A small image VQ-VAE, trained from scratch: 6800 steps, 17.6 epochs.
Rows from block 6 of the decoder, named by matrix and row number. Rows with one number belong to one channel. Each number is 500 + 50 x the weight over its row's rms, rounded and kept within 0 to 999. All counts start at 0. Numbers have three digits each. After the name is the row's rms in percent of the matrix's.
# convs0: first 3x3 conv (decoder.decb.1.0.convs.0.weight, 64x64x3x3), inputs 22-32, a 3x3 kernel for each
# convs1: second 3x3 conv (decoder.decb.1.0.convs.1.weight, 64x64x3x3, transposed), outputs 22-32, a 3x3 kernel for each
convs0.0 086:437558517501336462471505444451532482551572460453493451481489494502506512502498499451570494502514585607366675467563515539547601512485505415456450445460385470435417388541533418576469519466420573470388542670532381400483473475490503477455545514479426488466479526490397462532491425407524531502394464468
convs1.0 090:533540525583561493464531583431399344496505419481390467493508477528503508462513542554495526552427494451520474444467512443511479514501542429432448432460439507455527489590352449560624534437534428396554551658523337488502527495427567565461485543516500476620474634510571421559561477668502481552512532499
convs0.1 108:557532517522494509503527505492464490499455479481454481483484492479484496475484498504533530446442488434425444468584507523715583605831653469483531524555571498464531558503547451410458440434478474426491581529571455431499419456422509577527518569511560548582519542555472482532527492498498479485510512542
convs1.1 102:424463401419550496408487489560512527538510538480499553496504491500514508490498475578560506576573499477481458562531370559487411454501407439485522506535510476431424457436492450447511503512551463463439511519538550531498450511455481574543396480425472484440471544550384433536529484521452456512459440513
convs0.2 089:460478438499523537504511502473531520445443439471551508523512505522501485512492480356519476575476510601555582539567448511536484545529454503536513495462434571498454494517513417487413501633586607534444517641570363502563475510522498526543469473495557652486473736588475608509540471504572498521481388473
convs1.2 096:502496582439431492441460496553610542510537453591537441490457435497457497498466488434490471486461468500471498489475570518392498567500518581549490404449544528483539438414588505470449564532553448573445394447459568572508444479483495520554503499561440432550484501514544451386517467448618640449581581518
convs0.3 104:513536522524541510554536514482465520470445494490449505490491500485487495493496501453436467461435463384403453530482439492479416483445360498489463480478481489518523543468490510421493537473540457516522429485481428493465476493511444443463466468490470445440500468469528536514557542557544520526510463493
convs1.3 113:483460443486455417478475451525507497525493518485456497528524512537535514538535509567524456522476464468450468413453609447478581573586611505500527532515498534486454564511464562485449519465453469491454435458417504489454539528573535519604548530601526467498556483496512499488516525472550558467543545501
convs0.4 076:418466582494463463482533425377519487428672515414529436481490490500489497519513508441535418539474511533488384488485504613559484532543495426474468456439337439415416444542376511585459565497507537452449509491603510329417513477525478465523493467540385590584495525481583592441524497475565424470499411471
convs1.4 081:560525531531475434452569517486516436475587359524437474496506507490495479494512464546550542519502551460525526497511498533586484494478479451426422435431396502499535499478345428644549390417512374558603623576478357469523468464495493479480461519469472470608581500408511397579574458639498455540409520506
convs0.5 099:463486479463500505477512496521528548510515525502498514464458462465459460483476479456537500547638579484550514376512361537644542392521439502516538497473474490500506602567567540502514546500525561552588535516547539518529414463416388439402328369367562533550562539545523511518491497503490515522522553553
convs1.5 108:513529491507542507486535516479490489476492475479491477468458456463449446461444437394410386464475424466476429507557498597674598504571510520512526475483510497500515528500485487461457491475466504510486470440416480471451598619591620670660610670653494493492486493493488480508515509489491486482457452465
convs0.6 086:432472517449482456441488440386583446378628482348628478497496497490504512483510515486484512475489506464521489554409528599440572572398504521417434457428503429447536513522498519536491435531535474469476449475494464467474565495434544466407533493452487429476487414417444454438419518493390517594481537518
convs1.6 080:453525480527556490607511504471455432407493431358463422526500464504477482519492504523570535470546457439457438515412583505418494539474535568498445465516483428503493508478531470479544501548511428510498531437462443418506512537452542498472554524447426500502442420646501425497466510498400512447449548430
convs0.7 111:424452432411422423465455436452533508462510476426509470480487500490497503489492494590474432535544503492414440373387377429495517527574599483501490475515503480481500518486424512537489530634558472489482586593618553535547492481463494488467508506486488500486481445472533469413453498498474462430490466422
convs1.7 099:532530587500517594440500608507516492520544602552485519546552515479472533526501524564580493556604468482480496497411401470436478607637640432569534541508451417433587501459412538433519574504521500392467422422520493462474485509499494513547615586540530515432439584527517486503476554476481544497570496478
convs0.8 076:482574454436411534539423421411448458439591511403550409498483484491492510491479505657523402376583481473515490527459519531434516541471463406381451345444427434437357462545507519620506450476505336347493572469382454496582542466499559493483517514513567658460456575467579561438339419565466404518498458492
convs1.8 081:559570453470478555559458502592520456433598493632460516499515523555483506506489503511518562492510528394484527551458589470538513497483517471470424421467334473462481464620472417466602622396451448401441530625656441425530500466474583497547493519518583417501429474473573472516473505569384469450539518498
convs0.9 108:408484473527564506491491441562510521541500499531503505512507521499501519495501523379353391462525522505540507428482406507565459479575467561524485448482547415483530472471513528505448559547455490527559542519505580558527362374386395413417395420424482468493524494488556521526517540585504530550510546547
convs1.9 083:543495480543533475411435516606517468472548518425533486496493500467488498458489494543510538547514483530545516551622617533579596474493499473498517474489479477484544527478516545464515477545490493478428535520555501446447559630571533601642489567489453464508498539519543484486473482503478510454465522483
convs0.10 105:540530515517509504504504497511484492516492502519506507543548543546551548539546540532507519503468487532499521508549528528543534535556535528532506531506498507495507492503531517545557518530541518516527511518522515518521606563569607556549640584575547576594553559584552545554493472461516499492539531501
convs1.10 085:527550559523521540518520534528501481541534505554556525532521496544534507542542533449436456415405454416426469421451444462470453393393399475462475493497494515498463523503534485486518510505530452500500459494485477530521414453448444485454441458438516510510513526501457502497508509530491494526452453485
convs0.11 092:501502492503516520498515506505499486507490474522509490493486484493484487504495497513545569534525526539496495382460423434496486436475490505494506494493492507511507506495518491482494478483479494490506501497494494496490530544555517526537520520532584564541561573546467483493504472488502506510501516523
convs1.11 098:348377368379393369344394379519497488547512501551541512530530523548543541544542537408434439424447451437456463562528513617591566572577555523522544502513534500502515485492537444430488493487506515507514494498511520524538505503508508506532563548557524526499512502482508481477489496477475502498469469467
convs0.12 101:510455425494461474534530542410434410404428398410431393477488489480482484482483485430537535505481459407407375575589574648629580611575513472506516515496452491462443462416402438421364409422421435397416444430479453417479529501511508476495542516529535555522474539540445466506491430428478438444559538541
convs1.12 088:494522523584578591596586558561536551517478519517498531531562542546575543508551511662560600571444529648559560507520580562553586583559547536512560523549553510447395529527554470513537514511578460376414503455492557568590455479436492495396464447387535473485528550474364442500488466381470491423471481462
convs0.13 079:464396546478588564603529402426436533440460611414438476506488476506499509494509519503506508532455448514459526536575500569479481576441463553546515572502536475590586465567478453516489456437583446392472496538621467466394542539530513471489517469470450412412423412396424363432445444502468537491497545443
convs1.13 080:485477493493472515443543483462411431575509511540429501475493494479530498491505495407495494501494507453476520460472508494503577536566469499502409458428628484494423470460493468444538463518598457607585404440361493604649494464466444458457490507477532463452487482504555469518377595472584552501498428572
convs0.14 079:482625587578530453469438506452413448502494500378416429473478488513518505505488479439437520467491460531473407446436409386415473397483510621471484532654752587539468507503499455484518442454475563629613549584557468481581492432452489471471460492487412449461390444444474502437506505468508479432481482491
convs1.14 084:509564552547473479422405455446466392526558456438385439508493464450466500492514489520528551525488435529491522498485534525525482552532518370456564551451486423447604567553499531534475473478489424371465601543428330323409516475490532481502583591578517545523498522527568554508532448481461433471459433409
convs0.15 103:408492609513500490600464461551459509527436429605475511510504508497494509497498504507492528445465563432490554611485378594472509567458572569488459422387497417495524583517453622421386496482597472515572546568539561535443522473465506462485500506541568558449505538518475542602455531600489642659457500559
convs1.15 105:430477452511576484547499514465533421531547492537509448529497514472448512451508521460464568497501528547495478477562509500497519479551450513475549490516500524480463442571457472377453515446477509491461462440513516441544510523492489542532510564507413433472566492487439500485495494532496435557466445509
convs0.16 107:523529548525534517511492479480460461478472485459447473509507500513512508490493492542485470531526531519524514559525503563558522545556510526528518487459485511509512459464499508507522503509535535548529486499504496519523428397389429408408414400409449450453457452441490510529524528533536503507590529514
convs1.16 148:324341346328345343332369371551499507553501508578543541526521525537526535525536547466471503483462491475469487490493501493493499497506524486480465501497484537565523457415461513487483490465471460494528495490522480537527503547543553596595536571564521545506496527522466524516490500472539549516489505501
convs0.17 088:514548483497526438451529441480456431477430437511463469505521520507521516488490484380492471476536481468514525441459402579554522679676542384423469496517572463504468438369462572476496489461467572527514648574617563538554449432484484458499548532563413382419500496465483505447385449463429463482408377426
convs1.17 086:601547487532525606379350452432426482496483508551456507553567526540484484526489472495565520553584442586597517552512566493471465499477488418534565604561601434468548584546469517499559439438471381311390572541512380325449404451460462495532499568568503490434463528604540484548457491475446473522448490507
convs0.18 091:589493498456447498470536470470538462470608534376570475512511503514508511505502508460481496468445520480467539545503463571550457563534464411465401417476426380402380392474420453540359427471363485456510527472450499456539510494501510488517512488552447398454381392391384318367514412501484448515453458510
convs1.18 091:561541468520610524370477391405523373552527503601403604470500461445473461508543458515474493536512557497522584510504509498469518502522428408483503553543497548565421507479534432499512474485512575531489396485465427561498434508386483552483454511445547553504531657587456441565464469491406451483465490581
convs0.19 103:489478487479456448515548501513510512501494504490482495532518516517500497518502501535510491499439436519442449511566609528618603504566562530564531515521470555520524535542565456514563511521542521548556505517532541542532530507505554533534603576567603592571564560552535552556555466421565504468537549530
convs1.19 120:537514509488498501510501526438464497434453470473477513433447438433455436431447425509525536491505545475494496528542500533537469518502462501475525495514520486468463534496504461479479511493521471513477477493468447517488413417435450444423394423400474471465501513494499492501561555495537546571471509583
convs0.20 117:527501565424467484491498481476477473493476481501477486464463489460455483478478506488526509560453479589507568411473527417484419446479468476524484537485444476481563520505478592631569513539500432423380440471462476513481371387436377407475474496529529530415460498439463451440516493473516493464483496440
convs1.20 121:510570543469540519465495480494537465502498478509504470517484494477490501460488497466427449413383460481493494541463500468410406481390364524509523486530554520523475472480509463471506503472509501541488474525496493639632606532535538486446531449438542554548553582541445512536544440451549458410533450438
convs0.21 116:495494496549549539529529523483479482478474472484475473508504509497490497497490498581561566546542558527523531507529521519542541541552534484493502490500501510506492515490488502473457529513492467462461479475465480476458503523524511522516508513508496498512521521500514518495482466443506502485517526520
convs1.21 072:470495480467512506456486482518531506501527504472495493544546544532534531538535532452463427454473428454448421455437429427408424440421427516500507515492497520499499508522518522541531520533531487482494512492504556530546479448464494467474525508497521501522525501527514515542466441438479450460517489492
convs0.22 118:512449481507433480464498522505525563504517571505498552493497493499502497502504503460486452440451474466429473516488496531533473429456441558562541558524452520485431529579529633688622556598563595605552531525541502513538529504496511486482507498481473535473475524490451482478486480482516473497474459467
convs1.22 088:520455519482472459558519562377451428444440411379507475522502498479530504475511497610546500576484513494462412547475421534431420517516515520450460524522474504478444424424447410531442445508470511539552447461479443407375520491509458465429480440498521503524483494491515515504460505488445509588468494547
convs0.23 100:486475515496490504485482478486470449476467449486460463495497488487487485485487488400417413474489466490462476505513566508535591548558613475553583541567536536478453479474488474490484510529537557527503508501483460496511406415414375385394366375376548505516544531550504504569492504525522535555508518532
convs1.23 101:596554556522506516505477501438414455440419461469479501526542568499508526511498507480455472472450464471452496531513509550497477514457451469456480481452465479451475508530499509492528474493540521498514479484505519515527578526477581521492499510523493477415481510501425471511444474461471446456469449476
convs0.24 120:496517452494564518495520478489493523500480502508500504491475505473441475493464484518504492561491496525519529486501489536766485489540469517493491503524497504504535533501513478473459519492499499503508466486523548526546488506506496487509468485474500553570526570542540565544583511465555495470539535542
convs1.24 122:573557607604546541571590626515491528517471498500503536548499557489461470553511549542541507562482523552558536526484518501603462462493458504494528486529498505513454495516469525578514502511483499512479519524535495551490563560550492542536528590528502492499540549489516496495529528471525545565537521472
convs0.25 088:575540526464484510533486462354436549364451515378446472502488485501493492502497502599533579518512487464510590326437425372503573345394525482481483466477453428394380506542469522564589459511473465485539505429424561526478505566570469525571474494548547548569558499530524467448493467504518492519570548572
convs1.25 087:535554487535500444588562459544470458569442396567466421486418415517449406504482418559498476500470374495446361588483485647534460583529521503507502515527455480504454520397483463462510511489447489497474479494484565494525397435385463508447472500464503619595446497479435409368379371508387433449511486471
convs0.26 099:576543509607537433482522625383564499460619492476588478483494501489494499489492497391478487522367394478411456510470602471472557461494537552550570506516536525526522524588587431539573537557485423495496444474453532509469434484477436485488440477479464567562450534493457544445506428452514415462376369433
convs1.26 088:471462508412516484405443560475427512545370554283571412517500523501480500527469487566590530581611543499524572468504534442428564465578601489481556511448465383445490483529540454440476388500471453488483570538526482527533505528604531567551556535515476504468546500478432469469568544463516575625500562545
convs0.27 086:450469450526552517489565536407428422446466450387454441499494478504495485513506493429473448407545489453507453506500423487539498459464511487490411595537512421430474424431454501566540431438482527471577651516574535446469533532556475460464465465481388459424505525455475524522393417425404486484401505482
convs1.27 088:463400470437488500521533531488498475464464479486498469480462467479480477433484476614535494543505560542551635462506511575511486539560498604449438459483634593535479440470526487540483507509537556588574416331410577603556433457515540543525464503506436515538477396423462538510539608523462473484474486459
convs0.28 080:394514525465604401569429481490517448422641455429479498494492500492499504481496489549540515494495494463535474454488544479462512516472466453442374376423545454531423499498422588519549503464469407486495467524398406453356500516538496482495555517516388352384396360404447369431449483419458548459505488479
convs1.28 080:506477480535447520511443537668361562457620537479472517483509496486496515488508506479502517496554503455498500469455467456469483404406489602592486494474423488515599606487467467441478480438581419534551641477399390459529469560504518551527493556505524440422468476508509468463491448509512624410532467426
convs0.29 095:536537489435391499529544581579434579654414550582381534513504492510498485520513505544497582423426498496458502504601511544632451468619424420455483605553462529459522513465522404449530441465538545579486529689604514638546455499497472523506493518510555549588454461491462485532553443533699494553547471519
convs1.29 083:503484530515493505521497472502457532551416448540522525454463471477499494472497468500526549443467587548567513426504444539476568537460493465378354513538574401452449527336600541463604548356463513472507506387479522399438430507451488571487457558511460478521546519466415458444620553474559522436492488425
convs0.30 096:481536540540544536495472500503495533501486532494489533494487510467465489474473495560512466552548532531541493561588476553613538413498482488467464457438486508517535523515543551531549550463447490479505519483476500479473551516503515477470515479477516512537524475485508492480429489513443499496473511510
convs1.30 133:455447409435468450410448448536531502535519493516516524552558565535545561568590584455439408487449465457456475389382413452498455464507448478475471471473476519540532485487460492499458499488480517525520510515503492507518572527574568532561602580607487502537498489520531508501547532551512515553525514536
convs0.31 096:477498520518531523489502479525497518497479501509493505430422420424414408423413410559512499496486544506540524435513566414489576408490504463448491486502532516516504467460487480484522501507521512509526495518529443509535556561536543550530500505510505503509500532521464522540526511517511499503512495522
convs1.31 084:464475408513501454541517495516508498518507480512477447535500533525488526554524558619534482590491431581468419523496495587548530577586586483483468521507493506493480526519529496510534508543567513479422522490472500469477458463439491477420481465410497494472525509454482489488528506500470434470495448476
convs0.32 105:439463444382511505376489518412534459461477479392489456511508505493489488513509506517621652416447399479483426502558581559578608518538529425413493405432452378451487555580546535663670446483459487423408431366365508454420538548550529536535485458473521628572474538490456512439423402403482482484547648614
convs1.32 092:609504639419439541595492558469607543689478475423581458493495473468489470445495436555518532535441510464480539461509420549583520459437436515550612507473538496546459547475563384468371403494468482414551556512561425387349473472536463529471423492483499544511520393524435507444422567382453398559511525595
convs0.33 096:452515497531568498495553509555512481541494483514495488468465466467476480472485486500537560445508530509480414490597433573599489469491402517519509453493513498511457546455502548389441597415431579567587598652610511526515521542570508495533515502532552478504567493497530472443450467503437484544439529554
convs1.33 088:518527551447390471465478589527506551476441471452528455553553567603588607542528538425514573518592548477536553467524495429463494478550604552582570484460495475527541509479480484477519518551501423476513377364438406421498580519464507518554514537530493504520496481499477433395408415447541581555470541541
convs0.34 105:540517491484454454551555525458448455454426439461438456507503505501495497505498501454442422477416424501474498610624589655640607653669633485512533528533506466462449486474485502481490541504480489499484450477469477496486379377393376372386363352362477464469474461449511519506504480473527494481487481472
convs1.34 102:333364372355365371358354345518513546517510539525515529516499510508492506499495503496458433480432444492481457490499484433440452444451447476487515507546543501503478490490478487510488469480490523500503509504506551550539506528493527561514476490466477478476535516505523555542468475463440419420501471451
convs0.35 102:473502523466478504489503498480501519486493514493489504422419422417414414420415416514521533518506511535479485534591503582640565488574508526536531527513479513502487538499530514470502497459503522528497508508496548546532491482500450442462468447463498508544477508521485504528554524533576550547585581554
convs1.35 101:541542532523548553536553554510527518491486508486467503556570576562584581574586566550544545533517519561542535471451434492498477490499497548518514511506501509483498513539508532554521545549508489504512498522512529528504531507490584566534547566546523519511525539539494516527506477459523493452554531467
convs0.36 109:485501513463475492471470476524523503536525509524518503502522520516539538514536534494492486476517516471511505506524509526547520534563551516512505496507528511529553556517560512480525537514544508508500495487485516505498442423413450439431452453458475448476481464498540554577520535585519520570502483518
convs1.36 108:623554612576525583615559611507511517549523537528513531490485509482472498498484509312327330356368361349377368504523531496491504528507532478481498494496494499484478516502522529510526530487514476458487503496518483478487579585590598599609607611633457471490501511522506521517487513484477505480451498471
convs0.37 111:519532501528535504510517506507504508502498496500500489418406401418405399422410404498515520515537525516508519524546510553584545514519488519519499505488479511501492511493503498487502495491520514512483490503477473486463511508520507503512528523529524544536500511519489479478510505493528513507532524512
convs1.37 106:481477475483487488471484485524509510523503511512497506619628631624626628630631632481470470475469472495501509455457465474484492454464474507509487513510487505510500507522501507520509520524512501502509501503501504508509463491472504532510488520502498507506495508503475492498511508495502510491498503494
convs0.38 095:507475435528447480518551589406435403407414386400415385486483503483482503493494519537587595595524514612475496531557482560528407569507381480441475463492482506500464517498480554456385594545451458436472495470475444462495520510553499461491486436455560495451559621531462570554380406483410441506448531590
convs1.38 097:504541517527530552494525558439420474461438459496488485526531515525495536529491527550498465568520469529505547403408479423432494452484509511541551534494524528471446531507492534468513504501503504438410523538487561589554487516481497529494523497467544547438549585552472466524463542475392516548411455520
convs0.39 111:492485506531512528507476470515498512501471479498467480515517517503502499486481477468496515479424426514412436423472551427293413522354398560536495480503513492515455560555602521420513555492573507489503539480508544496603448436457481465490501471490455473520476509560509497578444549482482605515467548460
convs1.39 118:492524434438502450483534450493502419471489445458477424493530529492529541493543545502432461462379412493449524498549550594576628512630508554566520455423414503500523469446553427390448541453516533493522441461483534526481528455515500411472578508603546500483467424465494476545439432424523502440518485453
convs0.40 111:517521520515511536498515547556571556481493487419450456508515509481486483453455456499533531508517527575584585484530506486512530473507505545539531511491493456464489644612589536497487460433425519518516481487500482466486535510499533508495550529523465447442455437446558522498509520503551577571566593605
convs1.40 159:442440430424397386450439433524527494471491426411415394545555563538558561542557560445401416467441449457451454530487486514508483517520509558563553453467487422427466499490476482472439443403396557536550519521505514488464524502499519487468511491464552509512525518489536542512445437449484441483499467489
convs0.41 105:532535566435510634619554553554434486559490546566479516514507501515504490525512500515571485481383397504483508494463408521510466580563564531538544497532628652611610594437470617509505482423444474440432533520464507567598516509504444492517408487545590471491509487560513428467448485523459495551544469481
convs1.41 101:510425412466466534440411421502434456475511493485361489558562530546480503509490455508532474527506459541531446496486456551511410566557506379400388432436475481475468516515384494393467520554446396478503579589496458565593467547538539507525477467459482552564507468556470454518524622505489479539478450469
convs0.42 104:510485480477483508487494504492466439497480455507478449510526508511527514496514503385459547471527510492477475472488560489505590557541569496492484540556501518471445450436497423400481432440514519510503475477480484493488440443448419422428445444440463476506469493516481477485601578494545556516488508498
convs1.42 132:555517459539557483470539524540516518552544544538551557508502509540507502545490485546526470573560454529512467442420450484422437489445438507500511540534519504495533499518504488533556505529544543533536517522541487481474507552603550620659605656668543540557524532554500518568466481519449472502447449505
convs0.43 093:466488507456469486465487532510501487505510489509509483457457451462459447456457449435479542485472529489457506466526484517559522462486409550562542503514505504506497550541490521505483509507520507512484513497473559525496387376388399390394432420415605567583530504549552515559479497492495533515476533526
convs1.43 088:515490502566534511537527523508503509528507538499489518597629593619649604590629552526578567523526522540585587506447461535493488475501458503478479522513519510490501452489518504514539517492559467504532477486506509509495550533519532504465520508475504453454498486448491490496510545488499534511505525493
convs0.44 097:447443447500539522539584561510484463531503479534507482428437438429438437433439437454431448454445452427399397497564596498567563572591561520538536540539495484457435492524503502532520530520542532501520566535553550543564428398401431396396455428433529515535523502513506485515450432407450424398448419411
convs1.44 097:447507516447488489508520478466496545422450458448427468624645635630615603603631617623623581607604568580549505450498489507526515479458434516488495514476447505508481550467510444506497473523495463442426483477509450489482586551546600558494547515455525517481517533523455462476544540483523519503552552564
convs0.45 082:566557520378499574419407442438449424470488404432387386500484476518513506505492494504552501443458467394425498529510467510538529568521546429459426487431348457506518560578487507570598389438567550588611566568563517553491465465475458470517497495527481514429435493526459516587430456416483432455552557534
convs1.45 084:556523507385397528493480452475429469433452502451460478433477508530522503451455493502483566531466425546510527511498474466500550509542573658639579460424440528518508420487566451537517555530471507415395421522612549387397422432427569573552489515581537521527464446605567463497421493492452464425545508558
convs0.46 087:533501500533486493497497497506513490509506486520511504431419425421410417432422429421430411489442394456396382514496472565510470537513470515514491499481468490489499517564559508533515513511490504515525517515536528497501477502514482507510502515497507496495533521508536527514556524512555538525560558538
convs1.46 086:452457448448476462461478442516533503543558528506520507610611629615606617646620627515538526506532527486514545477475488471472490524504511529526494520511499508494490485495486502516488497509494492506531470491505488509518455455430461466456442438438498518529483490498497511503504511490501501484502513484
convs0.47 105:488471454483482443504524502518505487514499459517500462438435434436434430440437434492523559551534517612594562510531568637568523630587499493509502497510506442450459496491508423416435459456482477500549476476510526469474466438460451422437468444453547532532527523560537521571522506446517522471487517473
convs1.47 098:422433434460447403421436394550538549501525544483511554582614624567577580553569565397464517378423461383381423538569538515550559545542540491518552489503538469481508541479494490490504515517524491475504516483498482461447471546594470543609463486510485467493522547533486531570490530497473508523482502537
convs0.48 092:517427472528581538539616591450516444517588496493511489505495496529512507560551540486527480569526509485458490463537562431504615384449523569531474455431442447499535441517552530519560470417395470483479391407405437513420537512555445408474480425501528458446507432405481485475437471445451480488488450486
convs1.48 092:444498544460552522409424563521520553525513516421534480495462478474464454462432448622570424540577469499499542449400369462398444493537547493490492453478491495455490536433495496505497394517504498571565416360426540527502456470482504494514467538481464515391489394467474424451487543503533516631496524572
convs0.49 111:477492485509503447492483481475478483491507525471492510482487491491497494482489488424428339384505385461668528504440484674606537524564510511509536491488536510512473578451511564431486567451492515509524518509512607533522449431403508491435444439388494538590464442546549529568467475445441437428434400410
convs1.49 117:464472508502479559469415472529533561485509567501566590515525516515504498525509513540558533476482447433445425553561571523573604520564634562564492513504489526552586458486421490555467432513436483432458573496514506440452501578626483564626471529548502501524472496485487522447419486426434531457454533453
convs0.50 098:483476476537491479522493520426437448439455456432447446509508510503508510509517518538497469566575472464539425608496565550460458449419403479479446426458480463518537446458458448440401467452425437442437477502499525505509450460491407419462466469492411416406513499499568546537488541506463506468457531507
convs1.50 093:638583586565562556541569580524513502510493473449454494546519560537501527546508536430479420509540498520530517457441430508565546479519516524555593473485559536547533485465537483492523471490538487489520533500520577556563433517545504615685479549559461458485496483553528556506369474498396506488375477464
convs0.51 101:497493528463594605441505537439451537483539600466503508516512519513507517515515523471479588456551590538556533400461424401470451465458425458497509467521478534491474451632650501593611474453540493461475508456491494482524518480480526494495571567572388443454481597511408489573494527511455559495434546506
convs1.51 108:432381464412405458280326449490541487491472519586455475487488513491494490461452501371363382391423397430416466530471531497451469499475503498496489451468549553535470460450565505421476452528467519497495416415491517511535484441440510470451516539457501450452436452479516490491440482414541559459469475546
convs0.52 097:449443496370478604367418462464478460434483449505502477487501510475499515469501519351438403428499508392483500570443393568473479544512503511546572489495495512506563470543586368443488437528513469444464419421427469503491531494538514478516533484508487522473443503476458560514550560524509514507443415430
convs1.52 088:464507597467515652431567618493514539453479493474479467530513466542507480510484469543627578522554509484458496551486447551504501544456443467515520516539596425463490532517499537521612521500502507508470532553595459462544554497451549511469494457432467523534441517606517443556411501486466544457459546497
convs0.53 120:481491492481499522517520510371332334371333332399355352475477472497500491495501493487486538503520550498487521542477501498432452551477507440420429529537516551549535454449504504508554553580603434411448483450475497475493485510504478504499460484478437412431491471472498485506461474495440439442474460444
convs1.53 131:491491481490498523489471499588606588619624585619629598558551578524522567529525571473449422454442439474451451548539534551515534556533520357388396538535506562549523416438429409433402494514462502480477541534529536533552493505505502526520493480464462486494497505508484489502565593597523581582543600597
convs0.54 121:498489481501491493510500489508506510503496499507502503551560542565576558566577558503496499500486516532509545501477489501474479524497514502495490476464473461466476509493479530505481529517505505496503518509514527516527506501501490491497475489505475482493487495511503518531508503519503508531496505529
convs1.54 092:527492495525483477588529505552539524542534516542534523444446435443446442446442441484451479471444481499481510558559577529522552555541563503513513490504506477493494476466449510493461495481457476470475503497505492488512480495503465477490470483505498521523479496503477501509525520524522501509519493500
convs0.55 094:488487532472493519454468460353438395383467406366445390482496497503509501497495486417488515457512509483467534480548470490604590464533555407436471517574513547478400499587523434446452450469446427410431492465469438458464507495513482493527483515558602548459557538431483501408532468469584561529481518502
convs1.55 098:477462457571527468527499478475448472458469474444461505483495526499482504498495509355406538404526555517513536623458409578464361612520457494507567567525549494445520518532476563541512522548499444426473589533540604494511395460561420473597393448486506515516542514573467455495420452505435411509441358406
convs0.56 081:523546444523476467450474432306376325310397333305398324518501483536518487537518481492496478491554517534500446430480580421456591468512595438401477444513616489599538439476567487507508539496492456487481488473449433392418468477551430428496441448493466504483445506495497532506585627499511613468496607551
convs1.56 087:548533474549568492542562508545478438517488434507472440476489479494471491492459472581629476609556403563508475456480521452429471527477493416520475448421453337430480479487443471497537477502473488443503500527539534447476506527551527520536444423466517512502544506455461480462400398366421410393428396470
convs0.57 112:525564531539521494533472486474529465508554485522563502517513515498497498492487490519487496394396380445462474522486490461446494470457510465482495497524500474484481449434403485443395437436418516514501518547511432461462454472496448468492446467481462439409477456450554530505444487496472502482488486477
convs1.57 105:544479495478459474465456436450441464470425554388441444478510515505490493506487489534548567546517513562488500478439508529468465557474460506462419454457467466505497500537484561497522491490486499494489477495463543458476507488451559548515584549550442464511491467492553520482534531556554567527592588520
convs0.58 102:473492500449474517465485498500508514509505542495495572383387391389391396384387393532513451495448476516560522437481444474509500469514502488452479478486498470478496483454462489474463500493458507488528522495516538526556549526511545521514512502513532503489535511471502533495484483518518513551497497517
convs1.58 102:487475501481506504444448486543537527599536542496524482618592609624618626623615613574511489566492478500478454507481506517468514531538529501496516528516510513494487500515509480502499494506480522502506509509494523501489554523484555514467549511491476511486495495470512521485571553562531499575531515526
convs0.59 106:521531473459450443461467476509521508489506501477493490430425430441437437443439437469433398455436369424396371525564401585661588440540495456513536498501470472474444536476477562530513483503514533484452546500462512520486481490527508525554536549569549539520531546523459490472435471416431459420481474445
convs1.59 097:483461526514503523454442479519531525530513570553556583432390454421437482457454498451414484439483516524567580559526536570542552501492479483483525489524509474455436459563468500472450508467454533496542489487524531516464515464453489478498494484498527496535517508482505516498502492461542555525533528498
convs0.60 090:477501500469502495498513509526513516522515508526521508443432434435427428438429431469490513439458480449481471465481444479508481436470450534517513509511503506500495500497505521502512521500503507508514493485485492493495507468468502464463502473477503514518477474477475479472445497490447499497462492496
convs1.60 097:549557567540539561538537560495490493488487491489485490678668669681663668683674682443456457435446449441456462538526522534513512509503513483478487499500505515517520520514525509499509511511524509498497513510509490491503555551544562560551551544533503500500522524513518521516512522500502512494507512502
convs0.61 097:465498561540547541520458498386419375410441390423446406507496500491484488475471472551429417518416395493413407579459508442316422493396474524490473479493521507527542418508452451523489457523483450498494508521464516558508490454510440420489471464539426404394515465416596576524522560627512562603468480519
convs1.61 101:458470423477480466459515538491469439489466436440423414516478485512506518522552525599571499621596500557577499550578508499518483468468448467497499508508497577518514471473495547539552525524528397423479428417483437487516466469492449447465456467473458472441499517525507538529400391412416413396411455436
convs0.62 109:497543520498533514505513507515477542499467523494458529551552563551550561549548555453502466492587572452533543485511425473514465483514469515499486515476481507497499574519595561495556567527548515522530544564573539553570594567556542516512507476473508509496511504489469476438574603541556582534520534532
convs1.62 095:466481499485456498471460475441472487461540507480506496413435445447439433451442441407468494455473455471467485402403425408425437511491500510527508546518491510490494504512462512476495481426471479407471501465486514486518426414391435462448449478492540537522480503549532478488451435470472440410480475412
convs0.63 106:521542503492506501537563539521530532498536546508544553484475475483475476491484485494530522479509504485519514414478372458537454328483445523497533484495544527512493475487502494404454489385434581569540529504504509507502570611577561593568525544533494425466499447478478459507516431441548503523564554584
convs1.63 083:564519485535499441547468433506508494455465410464452437520533513521533522521543542517465496518494513526537545507615504568683509400538451509482502421516534513531537592569537557551507451531508530466402539462418519522482427429412420421441369383410483482531503486468598541522470461437532535439500504460